From a checkpoint of a small CTC audio transcriber: layers 14.
Rows from block 3 of a small CTC audio transcriber, named by matrix and row number. Rows with one number within an expert belong to one neuron, the router's apart. Each number is 500 + 25 x the weight over its row's rms, rounded and kept within 0 to 999. All counts start at 0. Numbers have three digits each.
Before each expert's rows are labels from the 100 clips, of 14976, where the router gives the expert most weight on average: "strongest on" is what is common among them. Only what is clearly more common there than usual is listed. The data: two synthetic voices taking turns or overlapping, over music, noise or silence.
# router: router (model.blocks.3.mlp.router.weight, 4x320), inputs 128-191
# up: expert up (model.blocks.3.mlp.up, 4x320x320), inputs 128-191
# down: expert down (model.blocks.3.mlp.down, 4x320x320, transposed), outputs 128-191

# expert 1
strongest on: second voice: none
router.1:481512527509444476459475510492443473553495504541474474506489484488499455491474479516539460520541468502487479519470536463496498514472444492470503454498496515521476470462486565470486488511507502
up.0:546480519491494475495502521527461512470473522518512515442487463505485518486533488512496512530422475510477524530441507526475495552515500474528471504516503516547502513490460472505469516501521478
down.0:481510488440523479541467508535529477519519482506529472482502515498463475483501519512523524514488504527506521492529533531530500488486487524476550513484544427534516474537488511527493495451510478
up.1:530518502492469501480522554548515470480509455488503495472536516524452508490462498489498554508523490497500507470466522474456476486491496554478504467525531484468475507508461498513434467482503471
down.1:499518487489545494509519479555500483497532543477521500504463500489482496545512504537530430523479524464508482478511490521496503455500475491497503501495513480523479459472512457461496493500517506
up.2:490526441539454482505482507495510477500463494500517480472509518470513489490494515510531473509537482503526481502442496471490540492507505512523524494457516506463481513535499472530508481502441505
down.2:549504471519536521523506523502487495487455469494440522538478498516530509493513495487496483538510546546499525572508487493520493470503456491487499490516494479523494511472484437465497492493492524
up.3:549429516485509522495527488526443483468498508525506461518542500529505503499551479505494518512488503515487504467519542498525488494477479475554504481512510501515515493510489526506492515501499542
down.3:530539509488527491517488521507496457555542504508504533462500480480527538526460506492483473531505501527500514502555523478545426527470485547511523458459552464474484536488467535490510514500472495

# expert 3
strongest on: muffled (low-pass)
router.3:479455487467530484459491522517515465492493497484528498521467509502446489506462584509535540525503493522509498498514522501546484469481501514456512473501504528451476540496484481523502502488509521
up.0:495513496486495473480490490509497490493512502517444551501529510482507492508485472461481470451468495448538522464503523444501499517512497503543467495496473553504510505530501541480455496499424499
down.0:494460495512490503530506545529528511518499510510553488484478446536527515500522475499495475509479508451519449514507500487507462549558480511521474512470514510504516488512479478505433500491501493
up.1:490467502476512488504486468508529488435505484503527511506506478487481500491514497519478453515401482470489509493552511444535486492449513522462487459501435469497458483503548489467463544512536513
down.1:505545479460489436525483496527519491486512478531491489504474488493494527530473525481502501488529485477474474484487536516500473506507501515508491562504521490463493528506469501505482458505483506
up.2:506511553474496509510514543507517523448507480526493475495547493482470537485536489497488555489500505512525539493497472549515497500503492523493485510494532485484479510485498503467482505482512497
down.2:518491488494510486503493441509524482517525501524490498482484508482519504536521471494525533505517520527491498498475490506511516486506511489477489506562489507485492469542474515515524507509480493
up.3:538490561514470510485495526478494496512500496527497449471534462553474527526503493450461445499512503525495507508502480505498506556498499521502460504517495469505471469494517530472513497491523520
down.3:525482516519520545486504503458512468504496482484516499516525495487493542503528500471493492499483521522468481503526520473510540508501496488478444524496518487491527493569482434511498530465514466

# expert 0
strongest on: clipping
router.0:530530458509538500473495477538546543526520512534508524503536511491491565494447487508495505496493523478539502513534479518524463526541500500532456515503506488517513507504486463509511463553491512
up.0:512487480505500506512507519489544546468510501495508530477514493504482495462544509505461506516479483482498499527504525442504475518499528526532494473501437468481505478494482490502466541481480534
down.0:511516512497464507488488500494565511495439489473463526525504475465488508531479464498495542490507533499505476488517484504453516489471516479509523500549546490497505517528492503499495499501490483
up.1:525503479511493460477503480523514492506467496476515469510522484537507507541480504538542485485458458508496524527515505520502464496487573488484543446488491497467507530486509504497514505476459476
down.1:474447483502460505490438509502447466499490497524521454535451473477546501468529489457483541520549528485464475457508521485498547552482463478462508532452502564492524504523457484502466431463496505
up.2:483471531498462510460500488494493532508468503519468475493548495531479472519461480518474499497466490524493536532480498470480525506511509534503476473501505508511506500517509514533519441523505531
down.2:483461435447500493477531513491513483494430498486463458447467476503509467488520481500471517472526513558493546444484490483495496479497463494531568491507501531490465498555529522506508523493498503
up.3:477515490471475449544482447503496487519491506503521501520523499514488523528493496537519439521452467481515520496469475508498513489505499480528494467486485538502510507468523456522531472455510497
down.3:511501486494496513495452515533528460526522491469503530481518513486488492498520519478511558504514484493465492539507501475506460524477490514463510518519552483476529512531476500523481521527519460

# expert 2
strongest on: background: everyday noise; second voice: none; electric buzz
router.2:493512534537489502449491473462438512474510496481509481482507514495502521511545475495440477487494514537498527475496513479481608514499489486461494511446495512526518505466546510507492494516500509
up.0:501495485535455503476525508477483492506471493519507472514502469492503523504492514469486430491512465482499519531490505530487524488444466529517488498478495519495494525478524478526516497523465472
down.0:529494486525522479441526504479497508427483496515545509480506479531481490481515528491514557548500496500499496537486507508516490476482480495475533446521523516447480532499518435483514515514511512
up.1:514485464490532495453494529545483513487496473475492548476556500549488503488457484467561506497465456469459498516534511472524511488471521497504478505481481506490525501494486503508515502510514468
down.1:470519509532512485510492518484467454449487510479526481488528520483488478520459471471481510486540530507499456521522516551474469492497507540494507513520462486503490511544465506446528496477534524
up.2:497505526491488492467510477457463504489483507512492447517515495503505488489525459501531510522449483514503521501479480480505583481498553514505491497451468502493507553480541529514484546474500542
down.2:530479523482495494501483506545497489531479487530508472491515484518496477547492545525534483515506491497464477537479507462462460507495542517499502487536519552487500485497506537509465468478486469
up.3:468481541522493509500512541467485470513508517505497483445535508524519486490506498463476537521600521504497465516493466475491525476485509533452571502539506514510512485482479493487478487489530484
down.3:496515442523511438470480458523466529464513526497524517514503538519514484514500462541501490477518507485474490522511512507555514487498441492459519479458484490497489541538502481500545485500480510